Rows from block 8 of a small segmentation model, named by matrix and row number. Each number is 128 + 24 x the weight over its row's rms, rounded and kept within 0 to 255. All counts start at 0. Numbers have three digits each.
After each channel's rows are labels from the 100 images, of 14976, where the channel reaches its highest value: "responds to" is what is common among them. Only what is clearly more common there than usual is listed. The data: drawn small creatures on textured ground.
# conv: 3x3 conv (model.decb.0.0.conv.weight, 96x192x3x3, each kernel summed), inputs 128-191

conv.61:137127142172127111105177137143130125096046147109113166112125103126146191175079126104095140139140148208072063119091128103119150132124144080148133110183114156179111111085231140096136163107134162
responds to: red; starfish; plain

conv.35:068159095134117109109087093105139117127134130090109105148117134162126110138132157160183108082098096121146207120125100142082116099107151115118116124075097127067135122168161123168116117089057117
responds to: fish; turtle; red

conv.18:107104119144111071146149125141101160120115121121144121155100097140129117149125148117126111078162121077112174079136117141126121130162128155128104103117131176103157087183149089109142130114139105
responds to: caterpillar

conv.7:084144119093150143156076105139100111062123128165114156157082122144113112108138081140131162061120119079124057151153139136126106130097133106136120142095125142116125138081141148134127094148136104
responds to: starfish; red; snake

conv.68:135124154094148137087136153134105119116133128144135127119190115139138107117177149118117145117165140049106130122137132116151119137133131147121106101118146068116125164102130166103118132141132096
responds to: white; starfish; dragonfly

conv.53:101118130144114092110089122109064144139104157156126176111155131083091095121103116079177145111154111108102158137115120077111123141141139106098146099125116062116135126109082176128152070080138110
responds to: starfish; white

conv.16:129149162126131128149110120154113136154056119142140142111128134128128125157140123172105093132145104125124138119112114130136139133126077119110148090123102155132148104139138110116145100163145106
responds to: large; red

conv.34:132133171115101131128137144146085100155166114122129144133095100130127131144143102121045108141177138084097090101106146123115132159144103131115131124116105142156139146131104119107103084127084129
responds to: large; white; yellow

conv.88:124127092153119120093090115125123152132108140134118152122134126114139109086101084071126138137103160098105074111127125099111110085136144109092097127090147129117113164097112144124113103167153098
responds to: large; snail; black

conv.25:113099155078132117095119077106110098142122137119132138138126134099099100126111107115134129143120112163139123125106079100123123133122141158065121115111114099128085104159120082171113098113065143
responds to: snail

conv.3:081113106088110134097101162103112157107104117098136186165109152155119085131110093120154114178098149137151060140099103088113118120116116107081102172146058101153076112077098099117096109117063141
responds to: snake

conv.81:082111071133079181077134115129139170105142148093116171138116146125074074115089081104150094142159146088142107083126112100075088153144134111099107081094140110135129146180115081150127083112125113
responds to: spider; snail

conv.93:088116161115131125122140138152134131104131086158128096112120124105147114094097112106168113102108092092116126138088149149128123155125107146150149104118209127097094133187118105131148114129175109
responds to: beetle; red

conv.60:075149097135127149113075136120130156113141122047106093111152168155086122114113138139173108120114120120079150151110114138125130115121153098125108147102121149067126132110139150170110170119118114
responds to: caterpillar

conv.47:194152136120098170136079111154128153116148104126129158135084107136100149123152076116075101167130126092129089132075090135147141126103120097125126097120091106119110142119152126157126108171149086
responds to: large; jellyfish

conv.55:160167143119113114089088132158073115123106131118135136101151119123107081170147136112107094146139095112122048107146128132154118149108105124118155099142124108157108106161084173082153093126135105
responds to: white; large; snail

conv.33:072112141103156171072058112142083172124106108127134122146115144174109063113076117134143123157122148123109070119115086085091131131140119122054118143133086117123124163101082096129111078139077161
responds to: spider; red

conv.72:082109089104135131136125101121080147127065109105153126122143118116111107123111143114101066159081144122135157094128070093154116115094109102091151155090131097129117091188129110087121066149107065
responds to: turtle; snail

conv.90:130089119096170087111159141117147110112115121107131071149158136117130124110092110134135186081143091112143156103111096143113130136146120135130127108143165152111131090160102134176125139172157127
responds to: spider; snail; colour: white

conv.23:114110110116142103077111092104112119096111085113131099141170142111145085142090095120154122145102107122104113121107118138118133124100066148094117143141096102072134160177075107126115105112100114
responds to: dragonfly; butterfly

conv.70:143176076152156140101101126115125079115105107102108121141110133124114113101108114114178144121125129156133111093125135136132138094116135093130123090145158110119122112123092156149120159111122124
responds to: large; crab; white

conv.82:152130134098112139146093176146152085126136104121125117134082127174140156116133154142130129064140125151128153082160129133104100134135067085115100058125107139082161136111152131121129139191118162
responds to: beetle

conv.14:166135143110106135159181146153146127128063124120123117071133127127064098169137170180164050098126100118105173132118120146142112082118144142127125157154129150115178078181132140101093174110121094
responds to: starfish; red

conv.59:106103090086092121153161128123117097102152128177115086094117137127133153127095096135085120097083090151142144108127111126125146115090128134160141079144089119109121097191136108159110132107109099
responds to: fish

conv.30:103105145123115143019098101124143112152128069110135118137118121125125070143095136139110119124098116108113073140103127102149141133123123120065096130137120107112104100153161130129133113110116118
responds to: beetle; white

conv.85:126129117177120101118075087158109145104084159100155119160107138141116138121098111101065140115072134113100051131147155085143113120140109155069126081137111064116152135141080116080118066192134171
responds to: caterpillar; black

conv.87:146117155098091200166145140173105135164150117143122161128109119131176152112150128105087094148169131129131111134144122139116112123104103111106157156137103141128119146093156111133159115067114183
responds to: beetle

conv.44:126161093109164195135123129133103119170113113166140148138124117133121160139133124125088126140132158161138057160089123135149123119084171080138163168144085169166107141122127156091107128127129152
responds to: dragonfly; red

conv.74:127086131148085081124098141137125162094134141107140134139107138163080135099121076101102135152121143100124095147144117123117170120163122138122155101101140079107157097101131137166065136097159112
responds to: caterpillar

conv.29:082111130145090080049097120091080122067148129106113157113173153108155090079141103132131116109120113131077150138127133139100134123066183137109127153109148144122113148120082152129139131135160120
responds to: starfish; white; pink

conv.77:142137138146078113058131110083139128097143090120111102150115104088084145129102070094131127143160127058110068146110106127111136113122163133153106154133090136158140135115106112177081104078141122
responds to: snail; red

conv.43:095147145087096143050136130103175109140067131118136071136145113099114095154133074152063161123096120103153099143185093085083134116164126135131108142119108142156158158144083104100124146147155169
responds to: red; snail; butterfly

conv.66:118121121134101110114066125132073146091100107111127114101149151105061102128112052109128125157120124067087163113127115083141117139124143156140112141097115111085122127110105098162122126125136121
responds to: crab

conv.89:122104099151079140159114114141084117093161151125134136143130128122164107096110100148129131199136121090095135142118124127107118130153120095091178105119141084067102145134111116131100132100136126
responds to: snail; large; turtle; colour: blue

conv.78:154108132084100096112070148127138062148119118161123125131111147125166135105162165138184142074129099100114089092129120137110130138100133072115109114128154177119129137101116117156123125070154125
responds to: caterpillar

conv.42:103109103138129086121082101115127140093110134083142133152137140112095102163114120118152055127113127122100077149060154160145123112083117152097072139109108165129112119133101117122105137087097110
responds to: turtle; red

conv.13:135077171125130182141102153138134120114140109160143140117096142144126123113103126120224083165138121148109163127166136070151135141154093117116152113135093049140124126104131110128062072094131098
responds to: turtle; beetle; red

conv.40:107113133107135110128148124132083119079160109120145107111119126153144101107101115096080145115135142115120150098141115167092093130144144175119171125114146113096146113182135105134111100136083147
responds to: dragonfly

conv.4:108104162155102117147087126160112094086109115099128128107115130115086146139114131167192115067136137134123118074098121131132131139175116078107133121117126133131160143127150064127149144032136124
responds to: snail; large

conv.36:097070069104172159121163080154106115131142098076163086151171128116081146099101181131115166108070122123116157158170122115122119112085106111111106099150096103078155165159098107123131145136093127
responds to: beetle; turtle

conv.27:091139087093102128122112074139075150082147132147138143098142128145086111119110090119110143141098138134158111176081100144127092131102129157071112088108106114131082081149067125064116097088099121
responds to: dragonfly

conv.94:063181153132088107051170176079164115141099141132126101123103143084160125139156079144099150098092126181160093143114072080132116125150160097133133137091151154109130119119144110117137131123087102
responds to: red; spider

conv.10:108121105154126124102114104150135134127097088105115114150096099175120119097080109130054191086102135083093082107123147100140121119149111134110150136102104125118111160145063093128124150158146126
responds to: black; caterpillar

conv.86:155079090124145124092086162122168126173102146103144125146142133131179098145128157111137091167131130114115082129081121113115126105086099184140135123138154105084111110139153112141127159122149104
responds to: spider

conv.26:126113106118141090108168112151058123117119145096140150097147104095185088091107126110118126201089117133134169118105101120144152141120122203065190154134136095144110134142071129093104087157119154
responds to: spider; snail

conv.62:142133191153129143110125107122107111129064136124129168120141126111107105134107139111157174105110111140132099116141131090130127137119153122108145146101131124129130105128091137083157079183164153
responds to: starfish; large; dragonfly

conv.45:100095077123115143090135115151105146121145123115115117088182118132096133144100070090125109145188148104047115103087125138104100118136161152163122155139086140112099133153168116122128143087152101
responds to: crab; snail

conv.51:077100146121118069079049128184089124118127125142146100133110178093123111097077111148159141117115156103114094085120129086148060157162087141079146113111099088079158106113077123123069094097091133
responds to: jellyfish

conv.64:115114137131134103110145087141075172128033099132139132118163124116042105109130059103154093120134126114081074135100135140117133121143112127124153121085080090149126092117091123130147085083159084
responds to: crab; white

conv.58:113114116172119107115114117087091140141148104121123090124148143111203114145098136068126138135112124119090130110112105103108144112053146153141104127131182102110095089079175122113146123135115097
responds to: white; starfish; dragonfly

conv.46:069135086100131110102075133119175130128119119159140115123143137109148120119130151104144137090136102102163153107083141070138156110048088105065096161147128127121120124143078118143143116172123088
responds to: fish; starfish

conv.49:119109149121122111129118119123154086089103115092109117112132124152136105106100124137140113108123101115107141106091121133119125141172075132101153096107116105076142117174130145132101126090131119
responds to: butterfly; small

conv.92:121106131176091081106074104163086133123113110081124125135122117081121137165100153092105095111138101090093105092118135082127171123099120134128150133106166117144123102126160141152113124089117123
responds to: caterpillar

conv.8:138125099121132084092057116123137111166135127137123122117128135057118114145094140114153159101128116119114066091119139078155104145065124078125103100115078117111092108110129125131115097089092128
responds to: crab

conv.38:123083135140165130138130112109100109124144110099150102130129135146128087118092143150147157135080141083091132143084135104111118137124139135084113114105159095118130150166064124132113130188121085
responds to: snail

conv.84:101116148125137146133107112112111141159155161077113109154139129125098123088085119115147143114108122117089128151099121103126102127129108105146150115118178089121159148154110160157122106131150127
responds to: starfish

conv.91:099099120147103130110141105109121111111122087093116116128126114128116094075116118147124142124047120134151147124120140120110123134141118105126141097165136121100106125130091151115113132093092136
responds to: black; large; snail; creature: turtle

conv.79:129097147136119113108114139136120113156117131147110115135196122124161137141146153141153095169079116131051129096140158093145170131151082106096169164109128139111100145158100131125103146116104132
responds to: snail

conv.11:105151051112127124136127135133112149127151128104131130130135129096194102160125112100120100180119147143156131123117137080151129119071122112104120126107080121171088137140089128114127129097093090
responds to: snake; red

conv.69:131133140094138123181109118133113084125151130113153123128150108151096154148166088112143102122147124132108180144086110111125126150147146146175119140083111123120167105121154105122168110126138125
responds to: caterpillar; white; yellow

conv.57:157097164118144143133171134126176109138192122102107116160162098136191126119146121162131116163106102118155149133137127161097135135101080159160166104124153110083127099206159105117124119124083189
responds to: dragonfly; red; starfish

conv.75:089160031157140097145106117149118159077111125125137114136115132122120128119118093103138119077117119122137052146118128121133141123086140131119106145123094117117147141134113155138116105085109109
responds to: caterpillar

conv.31:096131070114147137125115134121156112121168125116137150095136147081123138091116129116185112117116122134120032132126110137123144128110160110116119143094106169101070156109132101171132180139080129
responds to: starfish; dragonfly; white

conv.37:175143091127102114059131131135115134160098174097127120155133138117085126146096118116112142106089120124112185092103136115119149141111112116100124063092134130085156093117134146147089115135062160
responds to: butterfly; spider

conv.83:142125137109123162168119101160129134139028118144144139120135120156076154153135107120110121101151109144121107138125158108164117119136110144111184074126101145141139094120091112103107080132173115
responds to: red; snail

conv.19:106126081101136158171095143113105156102114123056109145118157087130185109110165087144121087087113136115123081122074135099163082124139161143128081139153139155124062125108159157145143158105091102
responds to: white; starfish; snake

conv.9:150133080174116098132099151126099138109162139137124107154103136135136122092122108112145150093101116111145184098139160101178099160097092119124139107108078077053140147118102166128110137132156108
responds to: crab; white; starfish

conv.80:097095164101156157065161138100142119134166149115120129109123129152153117113076129143118104170088147130121115128132107159132150147105114122097161136176175112099170108130110109133145125105121119
responds to: crab; red

conv.17:125071144190081071079121087131164109117140144134111090150074113078145126083090147108150185106093109089149098097116142142134117120109096116112141104142162068070099138154129130139105128149117146
responds to: spider

conv.5:143120109089123021140164096110119126047104142120124128128132113101138142129112107081114114104152100108124080075093134138115102137124113149143102125123124140135118102115143103118177135085111119
responds to: beetle; dragonfly

conv.12:121075121123152169112054092147080126087111113065141131106153151158118140115091108078168129118134122128122061152108136169172073127097130099150142141154126135108140123114091150134108130148103073
responds to: large; snail; snake

conv.54:146128108095153154099098102177093137179101132130125139131141131101127164147136171134148127139119124140133166100150118098129134144146148084104117108134101151168129144132098128079113167126130148
responds to: dragonfly

conv.21:137135147109096089136127144157102126130108130118120124129108132147168166151166132185123084150120098124122083094111144116110150131139082113125123147120090150131139130108134124114111095158132112
responds to: large; red; starfish

conv.95:112141108152085132107069124121113122160116152071128096139080131108101129131088127106113145141117117129123111112125127087098083130142162117109110079125118095108137110172103129154080114089114111
responds to: snake